From a checkpoint of a small image FSQ autoencoder.
Training: muon at rate 0.027, 19500 steps, batches of 192.
Data: trained on drawn small creatures on textured ground, 203450 training examples, 18.4 epochs.
Rows from block 11 of the encoder of a small image FSQ autoencoder, named by matrix and row number. Rows with one number within an expert belong to one neuron, the router's apart. Each number is 50 + 15 x the weight over its row's rms, rounded and kept within 0 to 99. All counts start at 0.
Before each expert's rows are labels from the 100 images, of 14976, where the router gives the expert most weight on average: "patch colour" is the nearest of a few named colours to the mean colour under the peak; "responds to" is what is common among them. Only what is clearly more common there than usual is listed. The data: drawn small creatures on textured ground. In brackets: how many of the 100.
# router: router (encoder.blocks.11.mlp.router.weight, 64x128, trained with AdamW), inputs 0-127
# up: expert up (encoder.blocks.11.mlp.up, 64x64x128), inputs 0-127
# down: expert down (encoder.blocks.11.mlp.down, 64x128x64, transposed), outputs 0-127

# expert 47
patch colour: black (43); green (29)
responds to: green (34)
router.47:50 36 62 36 65 64 50 58 48 47 59 18 56 47 56 58 44 64 57 02 47 47 65 59 62 60 31 55 50 20 50 31 78 62 27 77 72 36 54 54 49 51 44 53 56 42 42 48 49 50 34 12 44 83 57 36 62 57 66 06 44 48 42 59 59 60 30 57 32 36 61 60 53 61 73 38 47 45 30 45 62 43 46 51 30 36 23 35 60 38 24 52 75 44 56 27 44 47 33 72 42 37 70 60 50 35 56 58 31 51 57 79 46 45 60 45 40 48 44 29 66 70 44 26 43 21 37 64
up.0:54 73 35 55 61 29 44 47 56 38 65 53 56 51 51 50 52 36 65 26 40 29 76 58 53 42 51 51 49 72 52 57 85 62 37 39 59 58 27 67 78 67 53 47 69 63 55 52 44 41 15 36 72 71 65 47 65 61 56 68 25 54 47 57 64 68 34 23 48 41 42 55 34 26 37 57 63 51 59 62 23 56 64 54 32 27 49 55 47 59 80 62 72 30 74 48 43 64 05 55 37 54 40 46 29 21 39 43 56 40 67 50 40 79 31 51 55 66 13 54 47 58 36 36 36 51 35 46
down.0:47 48 59 42 31 21 49 63 43 34 36 52 47 73 43 45 36 61 34 47 39 37 58 64 11 80 48 59 88 53 60 53 22 49 35 28 56 70 53 67 48 50 62 56 39 57 50 52 47 43 49 56 64 74 37 14 49 48 52 43 49 56 30 56 50 81 54 59 56 42 69 49 44 25 63 43 59 30 07 53 48 43 37 62 67 60 58 82 43 48 42 99 26 50 52 49 17 49 58 65 38 32 55 54 77 49 43 62 53 49 71 41 46 64 53 57 38 41 73 76 57 63 53 44 56 55 38 32
up.1:52 44 13 51 68 24 69 72 21 54 47 06 39 71 49 53 73 61 47 25 50 57 30 49 62 47 55 60 57 50 61 47 27 49 34 39 39 64 43 41 72 47 50 72 40 42 62 72 63 46 52 49 71 52 45 34 68 47 84 50 45 40 45 40 53 40 36 35 54 42 47 65 53 67 57 69 55 60 44 55 35 30 66 54 39 48 43 31 44 64 48 49 44 41 61 48 61 50 99 38 47 34 69 34 71 60 34 83 41 40 47 36 53 54 47 18 72 57 30 49 47 38 73 51 42 53 58 54
down.1:49 40 19 55 52 72 35 86 58 31 30 71 40 20 49 74 35 54 45 50 60 89 25 68 60 45 67 52 77 55 31 65 35 50 50 52 26 62 54 34 24 75 60 52 53 55 65 57 34 49 40 70 51 38 45 31 36 51 63 53 48 39 30 68 57 38 67 41 32 45 71 36 40 18 62 53 67 49 67 65 70 43 46 54 62 47 52 48 40 50 60 27 41 33 44 63 57 29 89 40 51 55 37 63 52 84 34 47 63 48 58 44 58 57 57 41 55 67 25 56 27 74 42 31 55 53 48 35
up.2:38 76 52 55 32 76 58 78 53 39 44 33 31 55 64 26 41 39 50 52 16 51 49 53 48 58 52 66 64 20 22 66 58 33 36 45 57 41 31 58 64 71 28 75 60 29 59 62 41 54 71 41 47 59 50 37 70 34 74 42 51 37 35 50 51 38 19 49 63 39 38 28 45 66 47 51 94 28 71 68 45 74 47 51 39 75 48 57 36 64 80 47 42 43 58 39 61 35 68 59 50 45 68 47 46 89 43 47 66 46 64 72 57 30 42 56 52 45 47 59 50 29 36 35 51 74 40 44
down.2:45 72 55 51 29 50 52 45 57 54 34 32 57 46 54 69 39 55 35 41 60 74 64 49 52 74 52 36 38 47 53 73 19 56 65 34 36 38 56 61 72 53 40 58 50 69 36 20 29 73 33 45 48 53 53 59 36 49 72 69 12 60 47 44 46 32 61 22 60 48 38 63 62 40 70 48 52 49 17 93 63 57 65 48 76 48 74 49 86 61 51 31 76 41 27 54 47 61 39 36 62 57 65 54 64 28 51 35 49 56 35 54 67 44 28 42 58 73 32 43 49 57 64 23 53 55 81 59
up.3:31 53 46 63 45 23 77 12 32 30 52 36 56 60 59 55 66 49 50 21 41 57 62 35 41 67 66 50 36 55 44 65 37 87 74 36 56 34 68 32 66 57 54 61 49 46 32 46 34 41 44 55 41 34 57 56 71 42 67 60 45 23 44 52 53 67 29 48 56 34 58 88 77 38 31 57 33 42 48 40 62 59 35 69 35 63 60 35 46 39 87 38 33 73 66 55 61 34 40 45 65 51 42 60 36 70 60 58 57 53 81 58 52 38 23 55 72 68 37 42 47 48 59 45 35 23 64 28
down.3:43 72 21 13 68 64 74 26 45 60 46 66 25 47 31 64 30 41 40 47 54 63 51 77 66 53 62 64 34 57 57 63 78 37 49 42 63 63 49 41 34 30 38 37 47 39 35 44 65 80 30 84 54 51 73 29 61 33 33 59 58 66 48 60 34 46 09 55 77 36 49 35 48 46 50 56 63 31 55 35 40 65 62 59 44 47 50 65 59 50 66 47 45 08 43 49 65 38 80 40 47 60 52 48 51 38 68 63 39 59 51 32 44 72 48 52 43 78 53 54 36 57 45 41 45 71 25 43
up.4:55 64 61 54 60 32 49 52 27 40 42 57 69 78 58 59 42 19 46 77 49 54 60 49 46 55 56 49 58 53 33 50 30 44 41 83 42 50 44 48 90 66 31 71 46 48 27 48 52 38 33 70 35 35 49 51 46 58 34 42 38 76 76 51 50 50 29 57 33 38 59 78 62 56 77 59 30 60 67 45 25 44 56 36 49 73 34 27 51 58 16 46 40 29 57 25 34 24 39 47 47 48 66 45 52 47 42 40 38 59 58 89 25 61 85 62 40 66 49 68 49 60 37 66 58 35 39 63
down.4:68 63 39 46 52 55 52 53 39 69 46 46 38 18 22 53 44 26 45 51 58 45 26 44 39 41 47 49 54 63 56 57 43 43 58 56 44 26 42 64 00 51 51 67 26 30 47 47 79 52 67 43 29 38 56 51 56 36 58 40 61 56 45 64 50 42 20 59 95 76 48 85 38 54 65 39 62 59 65 32 53 40 39 62 74 54 55 38 59 29 50 47 58 64 55 53 47 52 55 53 61 66 77 73 80 31 56 86 49 52 61 19 53 55 57 43 73 39 65 51 36 49 47 20 36 43 44 64
up.5:53 78 54 59 63 60 59 57 61 31 37 24 39 67 74 48 52 56 59 35 27 78 50 41 45 58 50 52 38 53 65 12 74 60 62 38 42 32 77 55 57 47 39 49 45 58 68 24 70 59 38 54 34 23 40 74 72 28 24 38 48 55 28 48 57 72 34 42 51 42 61 56 59 59 55 49 52 53 73 46 66 80 45 58 61 40 35 57 46 37 40 44 56 22 32 62 48 72 52 53 47 44 47 51 55 36 57 54 17 54 60 31 65 52 56 01 91 54 59 50 36 80 43 49 50 39 32 54
down.5:48 50 59 50 57 79 81 54 63 49 53 37 50 56 50 51 60 45 61 43 50 52 36 48 54 51 51 64 58 40 58 24 53 80 70 18 54 63 45 25 44 57 36 52 67 35 71 36 27 43 39 47 40 42 62 69 86 52 40 28 38 42 50 40 38 57 30 33 47 54 59 66 58 28 72 12 49 14 38 60 81 60 56 43 47 14 65 51 53 61 29 39 71 26 31 43 39 42 57 56 38 53 57 25 35 55 50 67 42 41 71 60 64 65 22 58 55 60 43 36 28 14 75 49 45 63 44 40

# expert 37
patch colour: brown (80)
responds to: small (53); orange (27); grey (26)
router.37:74 49 60 41 57 53 49 72 43 62 55 56 57 53 01 56 64 81 59 37 56 08 50 38 55 66 47 60 62 59 36 53 59 60 58 61 67 47 63 51 60 78 64 51 46 53 33 55 69 48 79 50 51 50 78 66 46 62 65 64 34 60 72 55 66 52 28 54 35 68 43 53 56 56 66 63 59 47 60 28 65 29 55 49 68 54 53 51 59 35 32 29 68 99 61 51 53 40 25 38 61 69 51 23 39 66 49 47 42 28 60 51 45 65 39 53 36 47 27 43 26 56 51 74 85 51 49 71
up.0:20 36 60 36 48 46 58 61 52 49 64 41 55 44 54 68 71 43 37 66 36 61 59 17 36 51 64 82 73 54 79 31 68 62 58 80 34 57 58 34 42 41 54 33 37 36 13 60 43 68 45 42 46 69 47 62 49 61 47 30 62 62 53 34 47 38 43 64 57 54 59 66 65 71 13 37 74 37 43 58 31 42 50 45 54 46 45 33 69 52 50 46 24 82 65 48 27 28 66 68 33 49 42 26 46 39 27 44 58 51 45 47 55 53 39 63 84 59 48 32 66 38 68 52 15 49 48 71
down.0:68 46 49 54 37 38 31 37 44 44 30 66 50 46 63 38 45 60 22 69 32 80 47 40 68 54 35 62 33 49 36 53 18 44 48 46 67 63 46 69 46 55 71 45 66 62 57 17 50 64 00 51 68 38 27 78 84 52 31 53 42 39 58 90 44 39 68 62 43 59 18 38 45 55 47 59 48 65 64 54 39 56 34 69 33 24 50 42 52 75 41 47 43 55 62 40 47 55 66 53 39 68 34 64 34 23 36 64 63 23 70 51 44 50 44 61 26 48 43 34 62 50 43 66 54 46 54 47
up.1:49 22 48 57 71 13 62 53 26 50 64 57 51 82 14 54 62 53 42 26 50 49 44 51 38 66 56 46 64 52 14 63 40 70 50 41 48 46 56 67 73 35 19 56 64 36 52 66 41 60 64 71 26 25 54 61 41 56 66 47 59 39 60 65 33 67 20 57 16 71 30 59 50 51 48 50 36 72 62 50 48 45 55 29 60 37 56 47 43 49 32 75 56 55 75 43 59 62 45 38 65 61 52 82 53 63 48 45 39 29 17 55 36 51 34 52 46 63 54 45 47 48 54 77 56 22 69 36
down.1:61 35 51 59 38 52 48 63 31 61 64 43 66 24 66 55 61 39 49 29 57 60 58 53 60 70 78 59 59 57 19 44 39 58 81 49 40 50 64 47 39 26 41 69 51 62 43 34 92 49 18 45 52 48 46 39 48 64 58 35 46 52 43 97 50 58 20 29 79 52 50 62 46 53 47 69 76 72 42 63 49 37 46 45 45 45 35 71 75 82 27 52 55 05 55 51 72 45 58 51 46 36 39 45 22 44 55 58 47 34 58 24 46 58 47 39 53 29 60 43 41 57 39 51 38 36 31 37
up.2:71 55 36 42 62 24 45 45 40 40 53 38 51 50 68 46 39 57 63 37 47 29 63 40 53 31 53 52 82 49 58 47 55 44 43 55 70 88 52 59 72 41 47 51 24 58 52 66 53 78 22 49 66 46 52 54 30 87 49 49 85 57 53 48 52 46 40 65 37 44 55 85 52 43 60 31 54 50 35 37 49 48 45 44 40 83 47 69 44 61 44 89 32 25 47 43 54 45 26 31 40 67 63 50 26 57 51 50 63 19 08 57 32 57 45 54 65 24 58 44 56 34 54 47 21 59 68 42
down.2:52 48 51 50 45 61 67 48 54 42 41 44 51 00 73 36 49 61 47 76 49 44 44 61 55 63 20 62 66 43 77 55 57 63 59 34 61 10 48 53 44 34 46 48 39 65 61 46 60 41 28 71 65 35 47 65 52 57 24 90 49 64 58 66 57 57 36 63 77 52 48 54 49 42 63 11 58 50 68 46 41 31 49 50 70 28 16 53 30 48 48 65 38 45 46 53 35 58 36 73 28 59 54 57 46 31 29 76 43 56 72 58 52 58 30 66 44 37 13 33 46 54 54 50 51 60 53 54
up.3:63 58 44 32 34 40 75 41 52 48 47 69 50 46 39 46 30 53 66 29 69 38 52 50 51 65 71 52 54 63 64 44 64 80 61 49 53 50 29 58 47 38 36 31 63 45 46 46 52 75 59 43 51 71 51 43 43 63 17 57 66 89 50 58 65 61 42 50 59 60 63 46 46 33 76 63 51 60 34 28 28 55 88 18 51 50 45 62 47 72 51 38 48 40 50 59 69 40 26 44 34 59 70 54 42 63 48 22 29 43 44 82 31 53 30 31 82 42 70 45 41 57 43 65 43 23 07 49
down.3:52 52 30 53 78 37 61 52 24 43 61 50 48 50 56 37 44 41 56 82 65 83 43 38 54 33 46 44 32 66 74 68 44 66 42 56 50 36 31 73 46 56 61 56 70 54 60 58 35 43 41 47 45 46 48 44 76 53 56 59 32 51 57 78 51 64 50 64 81 50 34 74 40 41 57 43 29 88 63 30 59 62 25 62 53 37 32 49 20 40 61 71 63 51 72 58 42 54 55 50 22 84 43 38 16 56 47 54 26 46 48 63 33 51 43 54 46 26 43 25 56 45 42 83 61 51 22 27
up.4:61 22 56 56 60 49 46 62 63 63 71 47 45 66 21 42 64 66 47 45 61 06 61 54 29 43 47 47 62 60 54 57 33 69 58 53 51 29 21 41 33 56 54 71 74 35 31 43 64 45 57 29 61 57 42 47 51 29 31 37 39 66 80 66 54 42 17 50 40 68 54 36 43 46 68 58 40 34 46 48 08 27 66 21 45 61 53 60 66 38 45 52 68 88 45 53 63 71 42 32 56 64 61 38 41 60 49 45 31 43 69 64 43 38 74 53 64 56 17 52 51 35 42 70 70 44 53 68
down.4:29 49 48 59 62 59 48 59 48 38 55 59 34 49 01 52 49 51 55 40 15 42 45 41 60 59 59 61 66 42 67 49 29 56 39 56 48 53 58 44 72 69 46 58 51 30 63 50 48 71 60 39 64 46 56 58 32 51 30 69 75 38 56 09 57 82 51 52 21 88 46 44 52 76 62 43 52 38 72 37 36 47 51 64 78 44 60 34 64 00 51 28 62 62 50 57 53 47 43 48 50 59 48 42 64 62 91 54 45 54 60 54 47 71 32 41 44 32 61 48 51 46 46 42 50 38 15 60
up.5:37 45 52 57 47 69 08 30 51 45 24 47 53 39 43 67 65 65 56 46 46 53 16 35 44 41 46 48 50 59 52 50 37 35 45 55 60 46 34 75 76 35 56 77 43 63 35 63 51 61 56 73 39 40 55 49 55 53 54 58 48 00 49 63 60 40 41 27 19 53 68 27 44 45 58 65 60 48 23 53 76 44 49 44 50 44 19 70 57 51 85 48 54 74 42 45 30 54 38 56 52 35 71 21 52 66 28 62 43 64 52 95 56 56 58 63 50 46 47 40 51 67 46 47 60 67 71 42
down.5:44 48 34 57 52 48 28 20 63 59 68 53 46 76 33 60 73 46 48 56 48 19 31 66 45 64 77 48 78 47 58 46 59 34 45 57 25 41 75 64 56 35 54 51 45 30 50 39 54 36 31 59 61 58 51 53 43 54 25 59 59 54 65 35 62 54 42 63 61 70 38 57 50 82 36 38 36 26 44 59 30 50 47 69 41 49 61 34 45 37 70 41 49 78 42 64 39 46 48 50 46 32 45 69 48 68 62 62 32 58 37 26 43 45 58 37 80 43 99 51 44 61 39 39 51 61 30 42

# expert 62
patch colour: brown (63); red (31)
responds to: red (70); butterfly (58); large (52)
router.62:49 70 35 35 46 48 50 53 49 51 51 75 65 50 65 29 64 44 44 54 78 40 51 47 60 43 39 40 47 55 54 53 55 27 53 55 28 11 44 33 53 56 60 39 49 55 58 42 57 30 43 39 71 47 43 08 46 47 44 67 45 57 52 28 58 41 43 56 31 48 09 44 70 21 48 36 72 30 51 20 56 75 67 53 57 72 41 49 49 23 86 62 51 75 31 45 65 39 38 85 55 52 37 53 51 61 53 41 68 85 59 47 80 64 42 36 56 37 45 57 20 53 49 38 51 40 59 74
up.0:37 41 43 23 56 55 69 24 28 40 58 62 56 65 63 48 59 58 57 75 57 42 53 48 62 36 50 45 59 47 51 29 70 76 45 43 73 29 62 45 28 60 54 53 66 63 48 44 34 43 65 38 46 62 44 45 50 38 67 56 71 61 64 76 44 71 21 43 45 38 48 46 49 45 56 51 71 42 45 61 26 67 62 66 38 57 54 33 36 79 59 38 39 54 73 60 60 21 75 62 15 59 20 76 65 30 59 53 36 51 75 30 14 44 66 37 61 60 55 46 23 56 22 48 71 50 27 32
down.0:49 36 79 58 36 52 57 38 39 40 68 29 16 55 48 45 33 39 51 27 72 43 74 40 55 35 56 52 52 63 26 27 57 58 60 48 57 48 59 68 62 54 43 30 54 41 64 54 42 38 40 59 46 53 21 75 18 78 68 82 20 09 56 55 41 68 83 63 50 62 58 43 36 45 72 36 52 55 45 45 72 64 45 56 51 48 57 56 35 66 43 46 57 52 62 51 19 57 50 40 30 40 41 61 50 45 31 47 71 38 60 51 33 42 18 56 53 35 82 54 61 28 68 33 41 24 47 34
up.1:36 46 45 38 28 62 68 55 50 56 33 11 59 47 30 37 48 81 57 40 55 59 71 74 37 67 47 39 08 57 53 51 66 50 47 66 48 42 56 57 56 64 62 65 34 31 58 49 49 48 53 70 82 55 56 57 67 42 57 42 31 42 13 30 49 42 33 87 64 65 41 46 51 44 57 52 50 49 44 72 37 44 57 39 28 10 29 46 62 83 58 54 44 60 66 38 51 36 35 73 47 27 60 63 43 62 66 36 41 60 60 63 36 53 11 52 55 38 57 51 49 55 49 23 76 51 38 39
down.1:52 46 72 41 41 35 54 65 27 50 32 53 48 59 50 60 60 37 30 47 26 65 55 59 31 50 63 60 50 57 62 65 44 52 30 45 39 52 50 37 58 42 45 50 49 52 83 36 55 45 37 75 33 59 60 53 31 44 47 25 62 69 68 38 76 54 35 40 36 60 24 24 25 62 36 68 42 60 44 42 40 67 60 34 68 51 25 46 50 76 53 46 40 65 52 80 25 60 33 38 43 60 53 54 70 79 54 28 66 81 55 54 08 45 62 61 76 38 20 64 60 85 42 43 59 61 43 75
up.2:76 78 51 30 26 38 26 51 51 59 68 39 39 65 48 51 48 54 54 56 49 47 34 54 51 58 55 45 70 59 24 57 38 37 61 43 57 61 61 71 59 41 30 57 18 40 65 24 64 28 51 36 35 66 38 46 54 71 62 24 36 79 42 56 50 70 18 65 48 55 55 57 50 49 41 40 43 44 59 53 89 48 73 37 27 55 40 64 47 58 42 76 58 59 59 49 60 70 37 44 35 44 77 31 31 64 44 60 69 33 14 19 37 74 38 59 68 19 38 50 49 72 54 59 49 31 58 49
down.2:54 36 42 55 56 44 55 35 43 63 50 59 35 40 58 33 51 37 46 55 56 80 70 52 25 66 49 51 45 68 63 71 60 52 48 62 48 47 30 36 28 44 46 73 66 54 53 52 42 99 35 67 54 47 58 50 45 58 41 82 20 58 70 81 60 54 57 57 41 51 48 46 55 48 13 47 44 80 46 53 69 18 51 37 67 32 37 57 37 59 66 53 52 65 76 37 58 65 54 49 59 50 42 58 23 43 70 88 63 54 60 48 60 48 35 54 26 11 17 44 45 67 43 46 59 43 42 75
up.3:40 20 63 69 55 73 58 51 40 33 84 66 50 73 74 33 89 37 43 40 58 58 48 36 57 41 40 47 57 36 55 46 56 44 58 56 42 47 75 32 49 69 72 64 41 39 35 39 64 57 53 38 45 33 42 39 40 51 34 37 83 46 36 56 69 47 76 68 38 41 36 28 56 33 60 45 72 35 40 54 75 77 65 39 41 72 38 42 45 52 37 35 49 30 52 41 35 48 55 66 46 43 48 21 41 56 52 38 83 65 41 45 66 42 54 62 20 44 60 24 52 42 28 54 41 71 90 41
down.3:40 54 52 40 53 36 72 64 46 59 69 54 40 44 49 46 37 53 50 60 50 22 50 50 89 29 39 66 27 50 56 40 39 63 58 61 85 55 32 56 52 53 42 55 69 49 47 72 44 40 71 50 41 70 45 49 51 58 50 38 75 46 37 77 40 51 59 35 79 62 67 69 61 28 33 06 72 02 78 59 60 56 60 64 78 74 45 48 46 62 36 76 39 38 28 23 57 54 35 50 61 49 73 55 49 52 47 38 69 37 40 42 32 58 48 54 39 57 15 53 49 56 45 47 48 46 54 29
up.4:44 49 52 73 59 47 62 65 51 65 37 57 72 79 40 53 60 40 55 55 50 38 50 33 50 43 41 82 74 44 64 52 68 76 40 68 49 10 48 32 72 69 49 49 43 56 38 51 77 62 70 34 47 56 46 66 39 62 47 32 22 31 83 34 22 62 28 23 14 44 47 68 20 65 21 78 47 58 31 51 45 54 47 35 49 51 49 43 63 53 73 53 58 59 66 59 35 56 52 43 43 65 41 54 46 42 33 25 51 54 45 45 71 64 37 36 66 50 49 59 16 42 37 68 44 43 59 32
down.4:66 32 41 45 70 44 58 50 40 53 55 43 44 73 64 85 54 41 32 43 70 57 40 27 60 21 42 51 53 62 93 66 50 50 53 62 51 55 31 62 28 70 76 36 55 75 32 50 44 32 29 31 84 72 24 57 62 47 51 44 48 64 69 61 63 50 77 82 52 36 44 65 36 32 53 81 47 66 53 40 40 52 42 68 57 47 43 59 38 74 56 50 41 64 33 49 44 42 50 41 52 54 46 21 62 56 41 47 38 42 36 64 54 59 32 48 56 52 11 58 33 44 63 66 49 15 24 48
up.5:49 46 58 55 58 18 59 49 41 54 72 77 47 56 34 61 72 46 40 32 44 71 39 33 53 65 30 61 41 50 44 76 36 37 64 48 59 55 32 18 29 32 64 31 45 72 39 52 58 76 49 41 43 60 48 65 61 43 54 58 30 73 48 81 49 43 17 42 64 30 44 48 44 47 39 43 61 23 46 47 76 52 64 21 43 52 45 67 62 63 52 37 46 78 41 42 55 25 55 42 32 60 26 65 59 46 59 41 80 43 43 51 46 29 42 56 40 42 99 43 25 59 49 72 67 72 55 42
down.5:37 52 48 35 48 55 48 37 58 66 56 49 48 48 57 45 41 42 36 47 60 50 56 41 44 43 55 39 51 34 33 51 31 62 47 63 69 57 61 44 42 36 43 46 65 30 50 32 53 43 78 42 48 72 67 61 50 34 43 59 56 69 61 35 64 61 29 45 42 25 57 69 24 81 43 37 42 67 14 32 58 17 41 66 44 51 51 33 45 93 55 25 36 56 30 52 63 61 35 32 62 20 46 52 39 48 58 99 93 66 90 32 55 55 62 55 65 47 59 42 54 69 51 47 42 58 58 75

# expert 49
patch colour: brown (75)
responds to: green (27)
router.49:50 36 61 28 72 38 58 66 38 80 16 44 37 35 45 70 54 48 48 30 50 34 32 80 61 64 59 61 39 52 33 52 25 99 42 55 54 40 56 52 42 36 73 67 47 51 46 35 72 30 51 76 35 58 48 69 14 69 37 54 18 57 69 60 50 29 61 77 33 39 47 55 58 23 61 47 56 47 48 54 56 38 60 54 40 44 42 77 42 53 50 10 71 71 61 42 43 33 57 37 46 46 53 46 28 40 57 66 27 60 50 42 48 57 50 47 37 41 59 45 62 59 28 28 47 43 39 44
up.0:67 55 53 48 57 46 70 56 39 38 54 40 38 85 56 67 65 54 21 30 64 39 71 63 46 62 55 64 33 49 87 44 58 32 59 44 76 32 54 66 60 84 48 60 61 57 61 42 53 46 52 63 58 55 46 56 47 29 31 54 30 22 43 33 58 42 16 36 54 32 24 24 32 15 41 25 54 53 61 47 54 65 59 66 56 43 45 41 58 19 43 35 57 53 52 47 49 56 36 43 32 77 70 47 38 41 50 33 38 38 75 49 54 36 63 59 52 59 32 55 30 42 72 31 62 87 58 73
down.0:53 42 53 48 74 50 28 29 45 84 30 72 60 11 60 49 63 52 52 18 60 71 83 55 56 43 59 39 52 46 69 21 60 66 53 64 49 63 67 51 35 51 56 41 59 33 53 49 53 66 45 49 60 58 50 66 52 63 50 52 57 32 65 29 65 63 68 48 81 35 31 47 61 62 64 44 27 47 90 34 60 38 28 35 32 19 42 51 65 43 56 58 39 59 51 40 38 38 22 46 19 78 47 42 48 30 87 40 58 55 58 32 59 25 69 36 37 70 41 57 52 43 48 50 54 50 46 51
up.1:63 82 47 70 33 60 62 40 53 32 67 49 43 53 56 71 60 44 46 52 67 40 62 32 27 43 51 52 48 68 45 48 32 51 54 50 67 40 50 69 70 59 23 32 36 47 48 40 53 57 30 47 54 44 67 35 75 53 59 45 54 36 35 66 72 65 00 58 54 48 60 40 47 62 55 67 65 41 50 47 20 48 51 47 68 56 46 37 55 81 39 43 60 31 50 42 29 67 55 73 26 53 66 45 62 37 42 39 65 55 63 88 45 45 86 26 61 46 53 54 31 65 37 38 32 32 51 42
down.1:53 35 66 39 53 49 16 62 47 62 48 46 45 40 56 27 66 44 33 56 41 80 56 66 57 52 74 34 46 38 58 53 63 53 44 53 18 40 63 67 58 37 62 47 59 65 27 31 89 19 43 62 56 38 61 61 71 63 62 25 34 56 62 46 52 48 04 57 46 62 38 44 44 65 66 66 34 38 46 50 44 79 60 56 62 50 50 40 51 47 53 67 56 68 77 66 75 40 50 48 34 26 59 53 51 58 38 97 43 42 57 25 47 25 75 66 51 44 62 42 60 48 37 39 21 36 53 46
up.2:59 66 21 69 29 43 75 55 31 59 62 34 54 80 62 42 55 57 36 49 62 48 60 54 53 68 69 45 50 44 34 61 61 42 49 70 40 43 49 68 69 56 32 52 72 59 36 62 49 34 58 32 17 55 40 48 76 49 63 44 32 45 70 43 43 32 01 58 56 49 41 34 62 41 39 37 64 67 55 37 31 55 30 20 70 56 29 31 64 45 71 40 46 34 40 87 57 52 62 40 52 48 61 65 52 66 52 50 61 33 61 64 47 17 44 41 70 70 50 14 45 61 56 76 64 51 42 32
down.2:40 45 60 35 51 66 61 71 62 51 39 45 71 46 05 42 59 38 40 58 30 50 30 63 44 48 55 44 58 60 54 66 63 39 17 31 55 36 47 52 57 42 64 66 55 50 41 45 71 61 35 55 45 64 68 59 61 68 70 41 51 50 38 35 71 65 66 56 62 45 51 19 35 35 21 54 07 20 46 21 65 75 32 37 40 47 64 36 34 45 47 51 70 82 69 14 46 67 45 39 64 36 28 47 46 57 38 44 53 55 28 50 57 40 26 54 32 64 50 39 60 59 55 48 39 20 68 68
up.3:61 52 43 22 32 49 61 32 47 56 35 49 36 79 52 41 54 51 38 45 42 33 80 67 53 51 40 50 71 40 52 80 51 48 70 56 24 42 34 62 49 45 43 62 50 54 67 34 51 50 58 37 50 44 55 51 60 33 64 58 50 24 35 52 39 72 17 52 77 56 58 26 53 48 66 26 29 36 56 77 32 53 55 68 44 45 36 36 47 39 79 57 43 45 27 07 62 65 61 52 16 53 58 45 72 84 64 27 71 50 69 41 61 51 42 40 60 49 48 50 83 31 68 64 62 53 29 64
down.3:35 48 71 77 47 45 34 35 73 51 66 42 48 48 73 61 46 62 36 77 24 50 37 55 88 78 73 20 52 42 69 61 42 35 29 53 38 52 18 60 59 41 33 39 33 49 17 59 58 48 58 64 44 34 66 37 29 55 30 31 49 89 38 35 25 60 36 42 24 33 67 37 58 59 52 52 50 73 62 48 51 56 41 54 59 49 35 54 66 47 57 41 58 55 31 58 38 47 55 53 70 62 44 60 45 54 48 81 31 70 43 40 23 47 59 41 63 45 67 56 61 67 69 61 71 54 39 77
up.4:42 71 52 47 60 60 72 81 36 44 53 48 42 69 63 29 44 48 63 56 63 47 58 51 39 37 56 44 43 31 57 64 73 54 31 50 58 37 42 54 78 64 38 55 37 54 76 26 58 51 36 59 60 47 54 42 45 57 72 20 49 42 62 38 51 47 05 53 45 49 75 41 11 46 67 29 61 49 60 49 22 43 68 63 52 53 31 49 31 29 69 71 68 54 61 35 47 56 35 83 49 32 58 33 45 24 37 63 78 32 76 44 29 47 51 55 46 43 62 24 63 23 82 47 60 65 53 44
down.4:53 40 53 37 53 38 36 61 37 68 74 55 53 39 64 53 65 56 55 46 35 44 43 44 39 28 66 67 54 47 63 51 61 19 26 46 51 84 29 44 51 60 63 76 45 34 72 38 54 38 78 56 25 99 41 54 72 63 71 39 52 63 56 50 57 55 41 62 47 62 20 62 60 44 49 40 71 49 63 59 62 56 65 49 41 30 34 50 73 69 46 70 47 29 47 56 28 51 68 35 29 57 35 73 54 35 28 62 44 46 76 65 35 33 56 35 74 34 43 43 52 38 67 38 33 52 86 41
up.5:47 52 47 42 43 78 95 41 61 18 57 47 41 65 57 52 38 55 55 53 25 52 77 50 51 56 50 51 36 41 43 53 66 56 65 44 32 54 36 60 74 63 46 65 55 82 54 58 47 63 47 29 56 59 51 28 77 58 44 43 31 49 52 48 44 48 10 50 46 52 77 60 36 43 45 53 54 42 15 30 37 39 39 55 71 45 36 53 38 37 71 53 31 55 36 37 23 67 56 35 47 21 66 51 67 70 49 37 66 50 57 59 52 26 50 60 99 29 54 70 29 46 43 59 51 73 32 39
down.5:51 32 50 73 37 16 55 51 48 52 46 49 56 49 55 54 32 63 39 45 47 56 54 28 55 22 72 64 55 59 53 63 55 66 49 56 51 58 58 31 91 55 74 41 43 61 35 29 36 06 37 54 52 25 59 65 57 59 66 72 53 36 92 61 43 48 44 43 80 46 52 50 36 56 51 66 61 39 39 40 84 53 50 33 54 59 62 43 51 67 51 72 50 85 39 49 27 41 63 67 41 57 67 32 66 71 29 15 43 30 49 50 35 52 56 56 49 27 32 63 52 59 70 34 52 54 41 24